From a checkpoint of a small image classifier: 15300 steps, batches of 64.
Rows from block 9 of a small image classifier, named by matrix and row number. Rows with one number belong to one channel. Each number is 128 + 32 x the weight over its row's rms, rounded and kept within 0 to 255. All counts start at 0. Numbers have three digits each.
After each channel's rows are labels from the 100 images, of 14976, where the channel reaches its highest value: "strongest on" is what is common among them. Only what is clearly more common there than usual is listed. The data: histories of elementary cellular automata, time running down.
# convs0: first 3x3 conv (model.blocks.9.convs.0.weight, 96x96x3x3, standardized in use, each kernel summed), inputs 0-95
# convs1: second 3x3 conv (model.blocks.9.convs.1.weight, 96x96x3x3, standardized in use, transposed, each kernel summed), outputs 0-95

convs0.50:115144159103086086136116111086115147160158170148162144147108134059148145097193168129170148062095083121132153089223090142142155115133149157162133065195154109090103095096188124149077161144135145119115149124134114105091132132198121132120174160134138106119149094068173148116117118119144111076
convs1.50:142155135107162110125148160117107095145144096123118120133152098155107119105116140121189140094117166196124179092188164100068087152106125194236125140136112082103170092127101129156086111110082111114053139054097119124127083139155104109130119076097129133144141066166102110151147112106093084120
strongest on: 101 turns on

convs0.0:162187103084098089111127119134122127111113153160074179162125133048073106122166150123076087150127075085132117125128083162084119096157170146141079140123166146184141140164119159158119143115137107191138120125119109174102100128168168141077104061127117191132178154141153173108205120116143109123
convs1.0:147094166139150129090144126167069136103139143162131172104104186187116117202191099102121141098089110114089117098115142167112172128063114137121127150146096133140076121102081162099115116147108159164133097191094111120080153140130175192175136119124091160099129165208165105139121139062116160105
strongest on: rule: rule 25; rule: rule 103

convs0.84:204160124153136102157202124093104190080137155136159134110156190135099148102180096137105123085080150137144094123150133109147091120123104109191114102164095186145131112079129094151093109129120103089068131134119123128136095119098141136105230144166110110083099108096121084168171142144110113069
convs1.84:223192171084126178153130117151181151145169171144113048087080204151128113160106162181137116129145133163137119130118147129162140122137150142181150115115132118111150176140154079067123145123134132136130153132170127156127148178163111184148140163083156112160094149115132176150111153062164152146
strongest on: 001 turns on; 111 turns on; 110 turns on; 010 turns on

convs0.27:111163115093154053083137167120125110110140074115167130113115103097141170143075105076140110161172158082090093094153196158134192157090171146094134121174101174177119151172161134138129132185103152123146150160147104065119131156057109141157152121119147151086143055175147116124100115120099117105
convs1.27:138156156136071147130138081081120137144077170067113125080112133101092129131132092151062080101174151101169189116110123127154115092133107172113137135109111113132098208098133154146134106168073152174134140124165187021163144097094168096134105117126124107142151086084135108083118135127153172138
strongest on: 011 turns on; 111 turns on

convs0.52:115109158154106202140146140107133130196120106127068065146155138134090124106149081119164136104113136139144067113164130086114168161156199154122123130134126126088139090135088112053119159124150177107148167183097125135128098092100165145191053144125126132088114083144142145155178093094071115081
convs1.52:088138114151164080126083098125073087055098076123129122154104107124120064132074127183070141089166102132166072189096097117104053123160094145105042095125131115127149135081114117133108112115108132081120089103132151100101141148140072117098077116151125098146077125130112147142095103157156094122
strongest on: 011 turns on; 111 turns on

convs0.61:119107109143139190163081084076070129127056101151114170117200132131114111116103093149187166108090086133152125107086197113166145171111133165139147117121137140168117146098159078191112180082102129127171118091125135152173166142106119120147150113115135121127081105118113078178109070120124203125
convs1.61:123111108127128126153139059110147072100140146081137055158066132062142124071150177115130185119121119084096070124085078080123132094122075094109160096105098145122094129143117158066137114106066063082141078114109126095081106125160100144137111105103138067108116089145080154109138128144132136128
strongest on: 011 turns on; 010 turns on

convs0.9:119089202098148127041108126066135138154151125131170143113127176089084153153105081124107138087145111111093144142094114123169126112171149172136151145124132144203130130080118089121172139123227134168137228146123106093107154087134119107118114147131130109131139166080166066097100128146117107136
convs1.9:115189104096125098090122121142118063121162060149124105173172137089119161149122112173161120169105154104161126095127133131057214099131143142121193162080158095157169149170144158153154104136101149146169167072113189156138109152106118150109136156130126084141137115163154163102113198138109114187
strongest on: 000 turns on; 010 turns on; 011 turns on

convs0.90:099140153112149190149115182124125074167125124120099207153107175099130093107098135148137133138138114160148134126172160114131148150147127165094151163202118136074125145156115100073104078127137055138106101112091113111119101072123093151126106131152061105071127179200142053153114127141174162156
convs1.90:150132149108123157058112132104096103107188130135187146125145127149144082180205130098115125115145081094066131164113120155190158149101107157122088131149163199207153110124129149113150169139097164179098144129130139176154176158123196069106144131152115119176168149115172161125110166137112115099
strongest on: 010 turns on

convs0.6:163102180134098131145097059106119095114131184171151143098105199133121114113162116072158099113124142100122075110083187085115099143129123168142121059108125121175124175165200117155126135132098112232123175120140197115111102138161140115079148116114159146133155110157148094116149076110104110125
convs1.6:088109135095120137106143105139139054153098057142145100144144187078142125083103127206184112139166104103082157160181157139119128133104125095134115084137090148114119132182111116119140200159110107133143058153074106114110087114176107165139126196153097142072104135103115163119096191133097148121
strongest on: 011 turns on

convs0.74:167108112143160100119112157183087116095132154093112071123099163157120167139124127133107141179143147147106194127107120151106093096126156075125036074165121137105123171199163079182085098131139116156110161069107118094098134173106087113123108148139164146106100192172097166107147155154177125095
convs1.74:091146078101137104119127085142102105188193124096118102173099125087060109108148073107137123119155163116102164096115108091147121122097137105087141101069131140098098094162109106136083123060129144096102123073165106150151145184148173081120140110137162080058197123105072128150129135150193123132
strongest on: 100 turns on; 011 turns on

convs0.38:098163122118106126126108133109090136215129114129109048121090128089114130201145135190096133142118136087201083154141110125155221142134120116148140130176110081126107090100151151130162135082150195177093152148094090092171125134137110129113111150167156123108101105167135100117089083067164145125
convs1.38:138139114142124137125114206070186107080161085149174116088074084151199145173130152091122147129125120134152108102156088162156144124112160142164138078102195141140153150087091072155135111081138115130129142111125126180110083062140087077109139130190167185145096099149115136129150145151124081088
strongest on: 011 turns on; rule: rule 79

convs0.25:195175168143153140110126171133145132104099129208159111162144097132075084186150106149103101136084114062126118115177114091121167184109160162127107169155112094186181159123111146126130066095124082112127043136091077113103164123131139119140131090128092138109145137165110149069115095079119114130
convs1.25:201128127162111100100162135096131155151126080136132157135128137109094129173157066160110116125134120115151137135055122112174161159098172126132161141167148134139154121112126170167090064091133147205114190190137135120134097059103142164072107069150096145133129121180130082132126169131079095067
strongest on: 010 turns on; 001 turns on; 110 turns on; 011 turns on

convs0.53:144144155120110161133118100089143081037151130117055116180149114151094102083143110145114140109113198114119091168147115147134065110160094134084133113186092167115128126074141153166136128186142133136108136074125139149122112109139118134083136169178134065168164121127074152185172119185160157086
convs1.53:113076155081175076174141075059175172201132133086101083132098116053113100100139143091084112140111114130110145139082115136134098149091101158123144095183150150156148149090190124096098062176131135077134145128118152110097156121149153141104154090087100143086107127124154145144106116161191128099
strongest on: 100 turns on; 111 turns on

convs0.79:139070140111107069129164148127095126130132083162169074158111170165150108194107164123154130113130133104113095070078134167111118097158103154179181106114123180162124097177118152110165116132181133175172138098068137138112134116199080129126087135087152102130109088138159128111190143162085125064
convs1.79:082113134133137106103136115135176130107117181129165150104141149214072163084129156087140129121155103138173067154119079146157166129112100090135148080186106121125112075187192087199118139173156096116165099131113130138090092095157128120146154113131061134102156121145146091126142095165095182180
strongest on: 100 turns on

convs0.72:136180132107135139073153166083166083153113137194122075106123116157129112196123150121115125116152152163098113107128151143074160083178194157120144155122144090088147125119093148094053094122064091109122128150093105143125129131098131169104087115154128159134135222128118157137190157055133110100
convs1.72:051122131160096080075146139131121143094130139136106172145162083126072150097157100118161178134112077126116120139126139092155122080114115065137095133126127177157116129086101162192121143134082141157065153154125089042115108079104128094145092104112139094166092173098159089199108090125149115159
strongest on: 100 turns on; 010 turns on; rule: rule 84

convs0.66:157122136112185095126121129151166155135078136105055141123155138150168154151120102134141108098161087089073198128150126070124144123076139179108134140120102080146106155136141165120139153150177069103107110165080171099132050175158102196136120189127145133086116104109101184139146079152132146176
convs1.66:126145136132102089025178132148118098124130089091128072122153142090122180071175181123124121133122163109135108146088162128107089118100109166073123094143131122162078100137150183117086105109158101084151068075097069162126066116070150106158155089157151111161145118114100160113113144159162155116
strongest on: 101 turns on; 011 turns on

convs0.57:063086149038156070109084112105118152109132164193116071121178142120100125152137153090061163175119186155149111139164115144145179143096127155124146114162157124101070116123090159143129143111138158096080127076172126109161138128171083128115088088113164167119109173111118129169156133100182142107
convs1.57:163155125151175172168139116243142175167139146126129145075135153133148102180097144165131148119110104146118150150089097148083123172187099158111134162104130164211144185189097122127121158148141114160127153150117105153100124130162113113165158162121105191154097110166122142111143127206149176150
strongest on: 100 turns on; 011 turns on

convs0.68:094146107097105133151164168179145112107157074126131096130106117090111108086113054154194135141087199099106134117125157146137150089156148080118072103200199151120144113140119128096067114082169118162188133115113168141137164095171153168163126116184088158092118122127102097166126100166103104131
convs1.68:121137186126123117158141142148111143141087146145109131106109119112104102141141119103072136047117121099153112123115155104089124092117101073083124107134127131101128154127072138134229155147049128129158151109093119124153074189102136217129096157164091083133114110191101181134177081157129155087
strongest on: 100 turns on

convs0.64:110091114072096143183132129172151127049156150101180147118102173187159121095081071122145143115133112173124164134109117163104120082137125128143067177149075118178168134137133070109101101114134114189143120111120107158169145067148106126083164148096124122066110134159167171121138149203124099122
convs1.64:117136111078144111170118131150096118114151187130097103157114132115133073120089144148062164174082166116153138122103070130173138114084151096117157149168079152043075073151131125094138095080164075068167107144124142037119164100131125138103148079145086124123152135144071143095132121136158135124
strongest on: 011 turns on; 111 turns on; 110 turns on; 101 turns on

convs0.47:154099119094104079115080141133077103111131140145120110109085166083067094166128153124089171105175152130069165109165120123136184116178145138098154138174115174134147178181146122138160163138095125158213110166147099137174093128077117100043130118140148134128099119143135109122160112070075076125
convs1.47:130142095145150087120160115090143159095118086108136127105109156070122118115148175127156082143118156103141169143197137159139167162165147173176146211099138113121110119163178189145106086106177119182082098143131224118113116151179152102119096127155070163157113093134139088143154104142149084167
strongest on: 110 turns on; 101 turns on

convs0.44:117148151234165186135163145092089135150118108140174121133119093113128121170112103125136172162137111128119128099146138128108152175129115142098168080153061200119070158085167155140130080122153150125118094112098110127116111165146109078153141077139086033109091096172148152136159140121108092182
convs1.44:194127166112072090126101102137222112095168142134135150116112133127134150117129158150121138104185151088117168165112112157188117111188102102188096077146166121177102163156099120131147147064187152143125210096102155147146150129088184130097144162136104105151142085111097088137138099118156145091
strongest on: 111 turns on; 011 turns on

convs0.56:111167143118159107141189175080133208134108128137107173118099121131160077126176127094139113125048112187095080076089158137089134113115130142164099094115171174089114129080092148065184138119100140200135143164127134162124078120158099167125153115195139125113138121135145110168096150085099119125
convs1.56:091144103117169151189177114170092104066151095130108121184175095146155165097132158058084172107151120181135145109122079142094117150081102168131119089083111083143122108147096180134103099117059122120104096131112110076099074111104094136145105137171088101152102087172099172143117120164152104087
strongest on: 101 turns on; large cells

convs0.4:098082102137146104104102145148183150109158145103137103193128198148146147076157127151089140128086116124108142154118169156067118134132116115152144124154209064160111097130133124098153045161138176139101162095143113109123094166147147079057089151178077163117115181125101170122181103129140106141
convs1.4:093190151093137095167108119159107138122139145106165093199082174104136138140099133095176040159128153130126140079136152139134090147094116165142109203111065149142126114130123087130182160153123153165097128117092158134161206160124128183140135149099159156114108128128155091077103081093183174128
strongest on: 111 turns on; 011 turns on; 110 turns on; 100 turns on

convs0.94:163130118097113068137086086126114041128191104154117133148124219132102122172147101075117110167094157083139155100141103192104188049116112131124086102163175159105125164135117117083113146115162134156137167153130136132125180133117063106125119131190122148059126130169136110140165145149116131122
convs1.94:102131122093196146120169108122114135126184165178147181151152204092135102135149139163186081141083131105170114096166153111099181173158114129150178123140119155169086110193197156167135113160168147112139153083117117138171128132139139145098158180114179121122158180175165137097142185134138131104
strongest on: 101 turns on; 011 turns on; 010 turns on

convs0.81:114070149077147109086115095116144144113115096104172123128092159118124142126164085127113146104148118103108145100188104148164153085115170133177141138207076135162119083143150079119126075089134150155072125174163121159152165117100200097104111180187157083165103088108147112196121113148138145073
convs1.81:129099125117139192134110187135101095148133112172120124124178085174103165133178156120168181120113189142118145103124195102079072130136140103187193120137101093107135171131163103127144162092144089136137151109133165143089127116172145147208194136137154119123098159153174113092132159054129086144
strongest on: 101 turns on; 010 turns on; large cells

convs0.39:110069096094122071183139166133159159105101123127133070121091184113130155136137143111100104123145087150123168174163185125104185132070085195112119140138144106121137077109106097087100122133097092126068102134129109116136191174111176109084133072158137143074106177143141147179165120178100098121
convs1.39:083151111125114156161209141098144160128091120161106102073058121095116226146115133127122129094160141133156144151175140131150089148151143144204128154121084135122084127093154118169110138109143156126178132086112167146156175111162146098114060132226087120061123142134139116117120169137125143128
strongest on: 001 turns on; 100 turns on

convs0.37:133161093135159117157129135096114135094162099127222115117105151090167098085120140105137135149170103122127113108167165120175149186168173162092175141154163127133102109129103076078135096090141219126064102158140052167120142133159120032174125096158101152118108137118136145122137141136092119125
convs1.37:142168181169067148171115128168105147099103178106189106105118057145112152150141169175121154092126120138079114126128123139106081115148137049157098163138106093101097188095101135118202155146082118132098140147160179086125133168102108131139119189105138103094083182138121098132103092124095078155
strongest on: 010 turns on; 110 turns on; 000 turns on; rule: rule 93

convs0.51:151122133167160159134176099166177131086145116195161193166156106076096159109134148091155132119131079110143121099099158078110106164167081164155110133123157125134099119153147103106117158097115087158138190103158137098096127108169170076119125191135082111077061134124132223094162104127122112119
convs1.51:124161157128105081137117130106135043191146173093107113123132170142111120108124144173084076072148119117100156156163093125135096067105090094120154148140082122102126130088145166094092159136140101087151087142071101099123172092158115101169177117111110082164148083147132049124123181099094157076
strongest on: 001 turns on; 110 turns on; 010 turns on; 011 turns on

convs0.41:113113088150167157108108096202169150169094157134145141096127151183136127121127146144195116085130127139184237159198108124120167150116175159118059161140114056086089147125091126090119057131118130100085092142099109130147154146105126101102120159087113097117081148098128130112162126119134123116
convs1.41:172085174141155092084178135136096070134166112162113114153144121103096164112094172108170164197098173170116155147143073112178158167118130083144135065120140088115074116138120162105083096118044137111100167132111129115145144095097118084134199085114112109192144174129139101124121105128096146125
strongest on: 110 turns on

convs0.15:154146122099136150117076123116135103059091118148087191064132136161089139142118147173150127088088142141133111107147096145123146120115140085111104152118118194096084114112141159163130151150109116117127160110091118160116160212056153197103125114130172118103182098151160087080224103124137144173
convs1.15:189136093102169135139102156128090118179096080149117134147146123098112052109109075155119154193098146166115066147122144094055100176198142115083094113092144153144145077156085107113146143116123092068159099143141113141114112159114075099180121145173085133162120131120146140158202126096110130112
strongest on: 000 turns on; 111 turns on

convs0.2:147055088139152102146099082100121093099128120136176145124128143129107119130148110076175098120122148147106117107121134125172123118165170174116159092176083104134097135111135098141147085134123151138108127106104104102130123196122138082069086188149118158140147120127224153168203165085150115228
convs1.2:197124160154117103100065127112124094140124145078111094136137073101103074079116170104118108138178116141183094110111118156154066171098125088187123096149113127104117173100118136099148106127193107117110180135148118131111134147119121188100129077114171146144111156097091054160141119194149181184
strongest on: 000 turns on; 110 turns on; 010 turns on; large cells

convs0.76:162118093092159121140206129126125126089124114105177113154086111104107086124149167065135168153111167167126111132097136148123193136097124122174108058246110132131068147142154101169109143135131139138113137124123142114100161127191124120111132126170082090166077128126066160104164192113126098131
convs1.76:171143136127117120138073149127153107208159146100188142082120165150140104151196095162136138149163146112125122072119190174136201111123147104095092161189098130148141115145097106118153089154111153131111212120147167176114118132101165107113132150150168175101114147141088085215130126159161122123
strongest on: 101 turns on; 110 turns on; 111 turns on

convs0.10:117161132097159092121101173126161088172149134125195102069051165123164125146085122104108091095068121105132129123116074114154128103123137128177143112172167145075127115155186108168167106132196140051074162160133069168141128118117116098133160161155113120118116177127129122140173154083090122170
convs1.10:078134101085154139136076082213138173102132130096100131162096119156078157103118097112118114193122107135156164088158125114139077179053125132125136104171130135170202149153129143124166177156186091101203137152119124088116105092125157140107106161129126154079173139178147112135148100132159098152
strongest on: 011 turns on; 111 turns on; 110 turns on; large cells

convs0.82:107139081103104089087128086147178196155148156094157124114134113107159132128141091084140129142119124108125176113186158156122145195126136068185082079150114138100038132119110107075149074143143149119095146141163146119095145117182124111135081167163145122160174145142094061193154097136131165132
convs1.82:147173084096165100118096126129114164120136082117129160138163104193129097134128181170139057114122093125109141179173091142169134167206105098153171063092164150169073120131104144092079206174141134105143101134085124159117126174103104130123126157115120151115121137115158152096096070075118164149
strongest on: 100 turns on; 011 turns on; 010 turns on

convs0.18:085127112092148109096107161085203105085144166210067162089106113142107129144123104148196101081116107162150127094141122178131162128149136173132142176110126110140096149093092148082106054145123119204175145074103076173110099125141153128110135164154079176134132150153145121140137140147074130112
convs1.18:107107127075134098124139115105159135136105131192127146207114108141126161108113100123071185144140171087133197151085189137132182164168111113119133114077161102161122128120148198131110138193107091150165089148121137087167142146179122116129162121158130164129175225156116133148172124133165156158
strongest on: 100 turns on; 010 turns on; 011 turns on; 110 turns on

convs0.48:120158141123137138125147118110161127142130210138107112164169162094108105170112158105128147125130170161130075200112177137167126136180109158151131137183115106115118095097159115072108073126124106077133112129071099117184148137157144145120168160154103159074145185143094053049119106150131159059
convs1.48:135126063069146161101080086123154157098134085113155144150144108151116081110068172118095186086123159100072112124141145107152153150154078130111071129152174109081196109092115083124173165139116128137133104121106105180081170058094126107120110144152118138183132162119141186089093179148122103127
strongest on: 010 turns on; 000 turns on; 001 turns on; large cells

convs0.65:143104140096115091143088106061083126104118161125097095177082115092138138191077169115125123159140088109098161115155132150140180145109095111109113089165146171116213149162054121128140163137208124188111090108144083120101211091149131159119097109142157163138125141103108140102129103183137124142
convs1.65:074072161146156160170093117138100108163141099133067105095148129141106154087138120104118142102046144080128171124077137081153097098106059171053181148152190169084151140119118128094141138153113113129156131084122107164087122091110085147084120074114141103111112090167122087174085144127111115112
strongest on: 011 turns on

convs0.54:093186108121185081104104140117123120147131180058190101098111177106088079135103084127193193107161126128196146129089128127187194078136118135093097147098137075139127096127128136098076135141119160109188120137164115130101160123138128103071106135129124139185127159140095115177154161136116160143
convs1.54:123091164109105160101153091105119127101058116080151078196145157125137098147107109166044100110066123107127114145115125120105100090149117169097142225198140143081137115118156100149140160153119079158093111129130170105099144137091153085162119107125140123133131114106106193122160058133188119139
strongest on: 110 turns on; 000 turns on

convs0.24:098168139142184099079134151158193171125147118119138080079171113137139068193150113195075112100083073139126143115102161162184160116156081121151126168114109121129144094156100167155050149106159094184082114167160103161124152122100145101126140154118091092117132103158128093115105100123105121187
convs1.24:148073160170085092120114151143158208085130183102141154157102087159178167122178150063148155160142101099104126112168095133130121136092122113111106130127130150158080105093130120139181137057128100136094110180116088178157111084107087094076083147091118163121118143105198159121146168122100086146
strongest on: 000 turns on; 100 turns on; rule: rule 25